Weights of a small self-supervised image encoder: 32-pixel images.
Rows from block 3 of a small self-supervised image encoder, named by matrix and row number. Rows with one number belong to one neuron. Each number is 500 + 25 x the weight over its row's rms, rounded and kept within 0 to 999. All counts start at 0. Numbers have three digits each.
After each neuron's rows are labels from the 100 images, of 14848, where the neuron reaches its highest value: "lies over" is the class under the peak; "top examples" is what is common among them. Only what is clearly more common there than usual is listed. The data: pictures of board games with random positions, seen at a slant.
# fc1: MLP up (model.blocks.3.mlp.fc1.weight, 1024x256), inputs 0-85
# fc2: MLP down (model.blocks.3.mlp.fc2.weight, 256x1024, transposed), outputs 0-85

fc1.508:491511515498492503480557515479505478521487462521484487498497542510490529481527505485504499489467451523477508517501554517486519542494497513474510526512468501485541493526455503497490552525488520519529488499413507477515443477482476508537491486486500498498469534
fc2.508:512505509493489512519480514514479535447511525513500496527515532499589465474505541504527509540531493518505508525453457480509471524515493493496489511494499490486519485496533493495488508518489504474484532448485499469473477520501500483511519535489479513513502507
lies over: table
top examples: stones on a line grid

fc1.181:480548502532466464513504492523485480519483518511464508512495510517495488503575509525471497545498499494479502440489471488508487511505527486496523505535528496501463490487499516485526467500503497492486490477507502495482571539482474514466529461489508511493500512
fc2.181:496484507497496517466494500493496516518492526548530521467474473467468511508466493536503494463491476494496513483533553528502490543540500552508503531474475453518518520491490488514470490481462492493537486509502493496467509492513513500519490527523518516494525508
lies over: piece of the second side
top examples: nearly empty; discs on a green board; stones on a line grid

fc1.258:511545512471520517465483492499482465526513483530471510498491497555485488525532518563511497495479496489518500495502522498523535477532509441498454535512551500479477502532505508489465498514483503522508507508503528526499495492474511492500480521497532535491476541
fc2.258:515508525505512490541500500485513491474509526501498528439505492464456512503498502487510439505445494526530491526513461514527490486520491518516494490532522528503529468517527489539514527507465516470513500482515477470503507486516504515538527506560456523532538485
lies over: piece of the first side
top examples: discs in an upright rack

fc1.530:525453497495498476460499501493509447501449491487505494502498482519506500502530528504512500559500444481500535445507487504500490510498509541520480467504539489519442478487498503532532503498454502534505465523515508503508509496481503519526495499471518489545484490
fc2.530:493505472484476523456505513510565513512481522484491515490480482522472473508495472529532497468520463493499489532459510544493511547551522537507539490547492540521526466499499531468493484491507466479476547513461486519507508504515517469488501496499523489479472480
lies over: board
top examples: noughts and crosses

fc1.204:519514485488504500461524493508525494505556483526530530504460467505504471500516522504504471501516478468497489540497479485490530492503497483540475460450500570488486470501510490493464475514516501515480532487517535496473499494452452520532438533519505476468505500
fc2.204:485499480475512536483452461490518500465475534491495522497450502469489486483508493460529521490504493503487504487490523476507542518457494461517507546509501448502488516485487519503482515507521466487483531522486507522488515491526475528509522524533520510516456491
lies over: table
top examples: digit grid

fc1.581:511487484493492490519471519508502480492461537500485508541485487497511519497507495473481515514535487509519508497524484510475503473540475506481509471460487506489470512488481508506530486493541473526432478475455514495486562495493497542470496469515464477543454487
fc2.581:450508506481486532503514516480476533566468521458481481492502474506527477511494528518459519494501506456491469535459490522454500489459530519454532509532523493509505483521506510498491486501513479505507500528476462492508505477500480492476536519469527568434535523
lies over: piece of the second side
top examples: discs on a green board; stones on a line grid

fc1.143:515513546520517451499525487485467504508525515493478499527498521497532493528485517531477500500552539489521544454485477456511492498453499551511510513470511543512502495482477496464461463522522453474507486463524488481482481496477516536509489515479487498501542471
fc2.143:511487513515478458507509520436479540500497520484499501453524482490528522504499537519524527514501497508555482525524500513489482456491486529505464492520522497511482476508501517511500456513541478491507495519537505513536523504485503532452542516499512482496504510
lies over: piece of the first side
top examples: stones on a line grid

fc1.445:536522510475498450495504510533516474502542529473476474518538517543480480528499498502501478465547516545549467502498502475504511508474530521512487524544482497502502513492508523497455462466509481508513497509488496473492488482504512486549488520447527510490450491
fc2.445:558511463502499511513519488516541467553506518525502507474447486533483453502497468500502501506509457473511458508522529537518528470526566515505502477485477490470522507514538510491536549458516513498490486498498487479496526509461473491458508487505473495513491516
lies over: table
top examples: digit grid

fc1.527:496425495506427517530454506454509476505494489524462517498514534445529467495514508497482525528467484512495475479493518520475509520476503509499483512436481509506497459532505443491473491492470467473485525501494496479501517460528531476535484508510484484502488521
fc2.527:476521513462531469506482498515485496511512498480546510546456526510504528452520531466556486496519525499506490499500503464500513449464567535508476531470511496481518498488492503518475500506510502534483504517511494498496494516469511446467508472474509472470529501
lies over: board
top examples: digit grid

fc1.566:527498481490530542494487471507504535525513531450467505506539529501489480472476507486510505503514497479507513455483554493477491455501487541532519471487493500480479527482481482489472451508528476523490479546437528517549541511556541487469496492484508467448528499
fc2.566:474514506518506495489488465452487480514512476444503493497533477471485489482523491499477511508528496526529485535515513474514485509529481516523457477500538467491481502490509489502536488486491501497508517439478485460500466486511547503436537537493531533481463494
lies over: piece of the first side
top examples: stones on a line grid

fc1.497:493529482546518483577527484508506499473490507529484516483467483542499476507510527513474527510507512528504529514492508498447493533503511512502480510513533505524475483512496468522523472488503523503534523538520496520520493542536495491475473456520466546514511474
fc2.497:473482516490493535502474481495497486517508500500444519532462496526490474458505456485476530471473460498458506481492531511492453501534455484504462536520475504508514500504495500482497496506489485494469451492513508568507444467462471493529473482527526459541502535
lies over: table
top examples: noughts and crosses; digit grid

fc1.633:499446505494522525526460569555514500483488480514462479496491518474510500471485527506490525489449483507432487490482498516486501496524514478500499491486499492533461503511527543534490471458494466500494531448519511520472537489474520466501475496539518508463510519
fc2.633:485459496487481452467527466466505496514543555485494535509524498492479443475489474510492473522496510528500525552490526491477529529478533509494456499513483517508522468499456461512494516515545540510489508560517502503505519508514513494511515485473487489501494478
lies over: piece of the second side
top examples: discs in an upright rack

fc1.651:533524531460493478474473549463448504474501508531493528501502482530510468511552490511490471465421569495463470533539503489477487483507505518458505471501480499544474525521491455499495504493480502477515453502503466447469489469462474485519552500507483516521499517
fc2.651:495465495487442511520475529503511518513496516477495498503470500500501520476518478505513564487541485496521466514448520504500494499480508527521499483502531496482534483489430490466531547507514535488503514520513504496500491549485521500513466508517466476497512481
lies over: board
top examples: noughts and crosses; nearly empty

fc1.59:494466474514477516511546499475444520456462504481527492521492466499529513474468493472486495494492482501478517488496505513538484530491488472492513519572462477541479450495463524491528530524482494513476461548465511536489507484529512478501446496498539479516494492
fc2.59:507522510536513518510533431452528552515496508456534497531528551503477458536527502496489508456502472503515490530503482503456472509501479529499486510511525483507549581489489455488521483512474498489521491485447492507471494497501469514520529486498491514529466474
lies over: piece of the first side
top examples: discs in an upright rack; first side has more

fc1.667:510497491531508477515518518469457539503481522502460498473523450488489447467462499493509481487561508490492486505515490506514507528525492522480528546498481471475464517562448500517549462581455511506516513556467508515494499477521500474499492503522512489483504502
fc2.667:499442505504494525513515430500449484476477509453515500514498502498503459476469557451559486536506493523486498533501507493503504511497510484483488509515503488486533482523507497503438514510460502507506519564520492496516519504547507500500525505489518472466479514
lies over: piece of the first side
top examples: stones on a line grid

fc1.392:476487467526496530490484479501493443475534511502488497493541508494527516521522462504498488505521485490501441496520516482508542497533508483506518448460498516483471469495474488502525485500517483494501482529500488488503517533529531456456462468491507495490479525
fc2.392:497515487451473495494526483479477506474519499506469527488507536480488508455520518458478506553518511493505467510484496511512465476493456523507510460487456475513521503495543507486493482540535492495514519537465503549497501512516524487487525524448536501482476494
lies over: piece of the first side
top examples: draughts

fc1.385:466509522486502486516507523470495512522512454514573506472560504472533506480512455490490519438486499507485492431515523542541550441470480469517533499531491541482471526529503484520494543530483476499510543547460475511485508495509539513519509520520513495526534523
fc2.385:528458501476485491457490455515505497495506489536497494485529483507503498525493487494474503509438496464538438467513512483476484477518557535451472480504477461491518528499537520522498502506509477463539550506484488508509553478516451517493504516511483508480492489
lies over: piece of the first side
top examples: stones on a line grid

fc1.314:490506502536525445509505494480528507536453485478491478530562510465465495512502486506518492507494482504469470498520523543507515492504501523528499543485489518508549523490515518479493503518505531518499488512510519533501514496479504502512453506504543474512486507
fc2.314:508498473456497521552493488481493535461514467523508514457461502487528467498479449528511500516457517503471505479488464532479501500476531520445487472493504497473503470481515500492470490506430506480462519517501480466494519509522510460486569476487485484472526493
lies over: piece of the first side
top examples: noughts and crosses

fc1.172:549488502469476482511443510502463553483492502477500525522495504493486514513485432504495441533552482482477517528465513507476544493485520529464528509498475518501493493521462537497497449497507538530530484512520544450498498468505490514498513532460485496511446548
fc2.172:480529495524540471467506475502519520513542520515481483476453461472513532513520502524480469461495480502524485495516486490503500476518490512521517477520548506489518526469530481485518526481459439525480501526469482532495521509501479478528510491507554507481529499
lies over: board
top examples: noughts and crosses

fc1.348:545469469544547496466480524518533484507506516516494473498522485510516489511477500520517442526543553532508493517457547487501480535514489487516493463527508509480438477475507530479523517512485508461498461476507533506585478543477510501505511536438510522467531464
fc2.348:469505507489471534537484505484531496518470501469539493502507576485496483523477500523458468471490498477483483518523493545467499458493521445546479492520488519528499505473438511523477475529476510475507492518498517478478505512522486538490464457498485519453504518
lies over: board
top examples: digit grid

fc1.81:506474500522501450524517504494486445488512438497463504480519459557515472489529492495494490477509534507492508461510519504487469481518491532534524479509482480474493544471501491501442441485493518462498503472507535443531512537520492482481484513485512510513480458
fc2.81:510478503468468484485532516481448473472481485491516494514494487503502485486500494485530505483527474483446477493522455491538483539445483463465456508486495495484493486516548498489498516497486499502491527437485509521473489500463517515527543500493487497519498525
lies over: piece of the first side
top examples: draughts; stones on a line grid

fc1.122:517504514501491512493513506513511514457489499471533479490554450537528472541480499492487490471507488503520494497485465478524529511477498510481471473479502501477506517539541559523534514512463478525472497423517529494525490496483493536507475484513488537502500523
fc2.122:495504499509500524478503486497456473484505540585496484512508548487517485536475534455476541459475520506535526548509523478485504490513510486482491519518478547482523521513531493451530457462514503528488541479482500531499472521515489494500488501468540550490486516
lies over: table
top examples: stones on a line grid

fc1.169:456482511451524512476532501525491499506487511467492489525521488526547512572522493477460488473448498497491491551522518485486491453539472510503494432471519486494564501496519511475543514491487484510485488498523475481509509462500505489520512501523495438519488471
fc2.169:474447473451535504491517516473499512507554512510510497476512500533516470493488538517517449532485472503511483527496473478493524514446472512488542518499451485532456458493469536502477494546504518521520511519520525466546461497511533498518496501491471453503517520
lies over: piece of the first side
top examples: stones on a line grid

fc1.519:517539505520526502505509533470512519459490542516515486502488499479508482488468436538489497483513468470511509536514522549471490495493513533528464494532477483453491508520521507507509510544482548496499496506539471513515552494496474496463509487481493487439516493
fc2.519:498468559494506526511498481493517496499485538488499485524496538479509502485562551512501503519454480497463487436463507459547517523500484470496506525507510485513479483478496511460510517480481501514519527527447502484531481472502512459527506509534505519508485499
lies over: board
top examples: noughts and crosses; nearly full

fc1.76:494484543547496486497539506441534493502506513506471508496541473502511512510503485496510536510519463500483496476485494525508481513530467480499475521512499504509483517488496487486492477486491481530489537520532506517527514478477468444470447515509483533533487494
fc2.76:499517449501504489560493508484503503527505499470512487504475517506553521483516496488518513499526515491448489535514506508513543512527535463524505488520472501490502471514464475514493439514473528525498517501428516482504496532465487473498549503465522494500545514
lies over: board
top examples: discs in an upright rack

fc1.63:527491492538533485500534503488513504464517467498460540499499492517528501501527488453494518457499445471527519499503558482506450445492488544513521487437476498529472514439516504505526454482522482493504517483497482443481525513499523510483465556544529523520469525
fc2.63:482461510508500459530504506474473440503534468483502509544514514457469456503542505502548506463537545486539501507507456488502471506502533514505500529534562498478511478490456519509470447500477494513496467527482444497539471518442494515515494473475489497460446509
lies over: piece of the first side
top examples: draughts

fc1.654:501512480522454537507466528540528482478500518518494506516515524487496495500494523504476502508471465495466454522505487517468528522486514527453496513496519493506511484480510511551504498495462499520479528482482514469499557500460525526444493522483517539506495470
fc2.654:478497534498511480517469501490481509492509497503538469480489498469517464508520508526482525515545499521524535514503487511486479458530497514485528456465502528470481486469511476491480486467564475471486451541478474512476563527484491492537512485523516503486475488
lies over: piece of the second side
top examples: discs on a green board; nearly empty

fc1.495:504539535487532489476488536526508445551477482487544475510534510509485463464447512486485500527488523485502478486424536502526496442512506486468469436508506492520537505576489533493497511524516485534482495506554512487507493486502472491507454465524526508450525477
fc2.495:491493457478566504495484512482498506496534494489518496489497472480489480476484478505520520483517529487496549501515491503503493512484458530484507498505471522462534494499467512488499488479509491502503575535481471487507517485456509520480495511489520484486466516
lies over: board
top examples: noughts and crosses; digit grid

fc1.95:513454497510503465473477480540545468507441500518504524490482505478518516491497499527508510479527474466497490443491538519496514489496520432477548492495530479572504519495521491450477490498530526511528472470480526507469514518519471474493494549504476516448489495
fc2.95:559520501508488492522477448519508515471498505553497490464517511511487478452509512477498460484498515495509447504525484481514491544514525497487492503512543482488516500471482513526522588553496559534520518515550534509478470538534499470480547468522490505509460490
lies over: piece of the first side
top examples: noughts and crosses

fc1.582:524537516498500512503510490373509483492520514481480514607510528504546477524498482526485464477520506461495507482489456529498530466491523478438492491514505509511468490525475486477467471501479484490504528472523517514517513517510494525522467535490510489486472541
fc2.582:460529483502496520483495503557511522502503498523446488551477518527478516518532495490527521537492553473539495522489517481512484499530492513516540544471486515507516506530510489496500475460476524508500501470488482509492545520527503501492504471519471513495550482
lies over: table
top examples: discs on a green board

fc1.173:519520518517502477491523484469475509527476514490465460535536491479523488525510496500498464520479490485500532493480539563523498506463519519512460517497497475524545552503518458519451570564487458502503481494532481538485519472502501501486482497515492477504514529
fc2.173:471501504483481494459528500462510502481468494527508533481508473538486524478465502510492492463557468521554512526516490466453453460469511545479508511489491507574522464569467496522495507505535478516515551477497518512505446490516493486509514487511508502451513509
lies over: piece of the first side
top examples: stones on a line grid

fc1.362:557516494476497499516464475512479497473448465479504504546494490494531485515487486473500484479470474476516483504504481508465475468476479498481543499481470514489484518502524493525532539503499510461493535477457503480522478510537499535491513497510492501463496497
fc2.362:485496466548501506487513512481496496538455512532485510467499532480471502520482516516523555517457496512498477502463522525530500493497477550527448503517509489495468492515455543505507479480512522511528467492513487448524527526489488507484521510496483498485455480
lies over: table
top examples: discs on a green board

fc1.435:511460503516494523504518540477514520538491504493510496505533504495506484488505498491507491482518525546459493505469470493532480453563492475471523506514468493522485482524445483535501504479497486500469504517530473498520471501527490492455538497497487514507521472
fc2.435:495508499531521475522487484479461482473511434481530490457492484527555544509507486464511528538497487510515461456473537514482493509510508527498497511511484497468524510490536523497479536508444499508510502507511492538501503505466505527475497481456470498486493520
lies over: piece of the first side
top examples: stones on a line grid

fc1.329:476472526490462468498446460485499484479538506477515490502479443497513488485516491502496461535481487485551516454470468465505528481529492469446505482517507463507490524483558501473521505493537523502502486500477501510454461469497497510476476506499474564497475525
fc2.329:502499501507511467434502525535557522503480478487518455490498523508517515560498487487518495510473487485496551540498508495456515499503495479471537524487486497467506512531510500518524484470488502497541553479479511496500506496498487460518506507488519406503488474
lies over: piece of the first side
top examples: discs in an upright rack; stones on a line grid

fc1.296:551469514515505522477491521457540483494498473531524476470518469495520476539472514495449506526495518499520502502494509484542522486457458529515474500512504524492529506522507531529510506507479520510530473487514502558467513512511499494467508501507468460507517523
fc2.296:501482558494450521567500491498505475524472530468491539532490508523485517513507503519533494511527481506457477504458476503498488493515493512488490528521492510508486455502503535486480506460477467430493514487542462496509524505513457476514431532549481480474450534
lies over: table
top examples: draughts; stones on a line grid

fc1.182:470470489481496503485528481510527532512493499458512474473525482491512512475520479493499522440518531477467492511493486530475528539471511481496501508498510493530515509491493505515518543506480488516508500542508488498496509525464492499522505491484485496498505516
fc2.182:500486494475536526481532499512490463489526511480519525525489498475535535482487488504482497475513534508477494505524498487565499494448509469449536488499519510460487479520481494504515494539539503483465495518503511477493520483538488516535537530475523505524456509
lies over: table
top examples: digit grid

fc1.760:513521519550547484557500479491529543530518510518441468517497500490555492476456511512501498489541538510508496471510460505495510510501494492477497509531492494514493514483476464493523518511519491485487500490456498464506482540465525484511511524494494478495477518
fc2.760:528501513513503545515528472495488486460529478461510495517501535509515495509517500478490487486483488428468511502460473507517559519469499501491525515489519515494527553503491535498520502485491474497503479535497493499496530499515518510459510453439551497494512485
lies over: board
top examples: noughts and crosses

fc1.341:481510501503486497511536510464515491500504495479476517483487485503493513524519500538481611522509513497514493542507501487503457521539492463454484515540490508501506467487514528521506508498488518520520506512543490525502495528514489491507503523492508510496528480
fc2.341:472501526448480489485486478525492532510480525505533497532506494520510505488515500483530473517499499511491477518494470510494553520499482530546513516498504513513525520524510493472478502461484515494482495434480481480505526464481493481505490490495517489505462497
lies over: table
top examples: discs in an upright rack

fc1.89:472517525531462498480491450510523467499479467494541478478510481542520454512465502505500514465540502435506515524515506503477534507527497478493489457527517492481492504543499502536478522494517523515471478491539490484461469485528518529545477499486511491478483426
fc2.89:451530551487517493454468527482499526540503491496499522517484478481487520524533526459477538525514523462474467447497449520474458526526500523511517486491519486487582540442480528494467457502468434481530510535498491495530468515531526513488511514538515535484494482
lies over: board
top examples: stones on a line grid

fc1.683:455510483500472484467481492453498495560468491460458481498490508485527469479533503460506460492498488494481525452485497476502476478513495482513482509479517471498522501528481514488499541514490531511513500512486532486482466518446472553477517498502462511522498519
fc2.683:538493485517476472511557515475480533464507499469499557542507456525529494488513498486478490521529519486510481486500513499524476484443465484517491461505495508517513501499523494520518471494502464503491465506517520543487483490494495527466505505474519510507460531
lies over: table
top examples: stones on a line grid

fc1.94:524487499511483527418490477496538470529507506484521511470495477551512471530503475500490515487461530498496541474522462480449492522522484487507500534490477470517497508496504475476474521484506493501526442509479493528544510520497511526508513454513508487508487512
fc2.94:458526524521502469503476518495458505530498529528464473537474514470510488444458522528490508512532511483515447535473527504513479478483495474482471492499515535472531448522538506501482522464436512517489500534517500495489492533482510503437515523511480491502458481
lies over: table
top examples: discs in an upright rack

fc1.494:549473468490480540441499493493517518529464533505527488504509516509520484489506522532511498507508507469554499519482455512466518512488420482561470520535520510472450470504476520503479511479467487472534503528500538514459514466544495547506501534508515483494533524
fc2.494:449510503494494521540486478521472504459527546471512522498471495491480518493507522524560491537493489541446503518489527462500474563514504519485497474496518492538533463517551520513483534513523536488449525529494493520531501525522482498496498484491506509479525459
lies over: board
top examples: digit grid; noughts and crosses

fc1.39:452449436511492505502501471509520492478480530477511475500510481478454516509521462483526473451513539533504479494502485514488485524484501494524533530535514488521445533495514500525542502468506505496495545502459504507496474518499543487519489510445491519493554484
fc2.39:526504499528473469446492536524490522503520472489488513478501495537554502519477489513512504531473510495502490506538545481515505474465519473471495477482564517467492502521497516476486507525493500504489486474516547510460527510500447489501509497539454471530524499
lies over: board
top examples: draughts

fc1.561:509506453484520505442448485541492524488518481515472476499503506509518470493492531487534487496491504506480479483574466533522533485513512511482520480480536515489471517558521476466488505502483526510498506473510491518513494521478528470501477534478512525494547469
fc2.561:537557535531533472521518521461482503477518532547475513485519443455519541523501539526502475463495516504510495468480514476487474546525498472508482483517509505488467520453500551501492463500526474501480517539511509504497501502468497517500549509503503469506515508
lies over: board
top examples: stones on a line grid

fc1.316:480522492531448520476499508521522471495496515504511507470510520509484481451528442509496502472528515512473527491535500535513538519527473477455473504497522489455540501482491516484473563483479505527473470531488474485485505457517492493511518482492479518525506507
fc2.316:501509555534480502521501516472563546513490530512500521532474521521460466506471510500481489453496494453537469504489453480482473513471488500561537528502531464523507504501501477471483509532470483440491495530515496527558445498498488472532542503507506500477496477
lies over: table
top examples: stones on a line grid

fc1.121:488504481530530520493544495507493493481477460533487534503521481474486524491504483472502496477503482515501484472499534460519496510495540514481474561512503506460550480491461501465495461536508458485508533481488527518500490524528522468473496519495528480513513470
fc2.121:474519502457516493480510528477495525504506545494539488497512477514528469482486491496475469513525481472530524500533484516525505569461464472513526489509448476489515490566506522491499519558479523531470485475501531498530520508519537477532528486455473494482510511
lies over: piece of the first side
top examples: draughts; stones on a line grid

fc1.218:464516482500465475566480455522515516531483502489494509461499525497495510500496498561487493550475503513497484516508474480527491515496500546485505507531508537504529476491501513546497481514495502474545510530567488486493511509530492510449458465477479497492493471
fc2.218:506518456509517513487525469521520518486539483518486457513480489510482497515508491485490516499525531508563495484506467490492503519514485473507496492477524495515500508497486508460505563507553505534497444484500526497489465484505466494466496504479537497506536485
lies over: piece of the first side
top examples: noughts and crosses

fc1.585:478548541507503539485476497496490526463515494499460507520512535475527527457520548504513489540501492459513545493543503525489507487518494490497519506465488505556510481482485473555495486514461504456511513466499496527507492474507437450495516530485485511551513462
fc2.585:455481541473527493493486450497495441493526475502525545505477497493482461541478515502489513460482502509492488521532473492545485473472455468511477485468521493464492565531502464489490490519520501508497469547500516523505532526521551526461493487475516507465510501
lies over: piece of the first side
top examples: noughts and crosses

fc1.5:450487488485520497546501458586466494489527478460478514498524483490505504521489529503477509518489490556521500494453502473519481472482495491502561476486520534489499537476501512508528519504523456516480474471516527488452564449494493485527526496503489496566489489
fc2.5:490503506498482514481536514424447517494467485482504473574480506470559569501520476515491487486477510484524503524522488474529468504526536517486493497526526472513446507504478489565510497450549494510527517474496497465466534510557506474492487538508510524499509527
lies over: piece of the second side
top examples: nearly empty; discs on a green board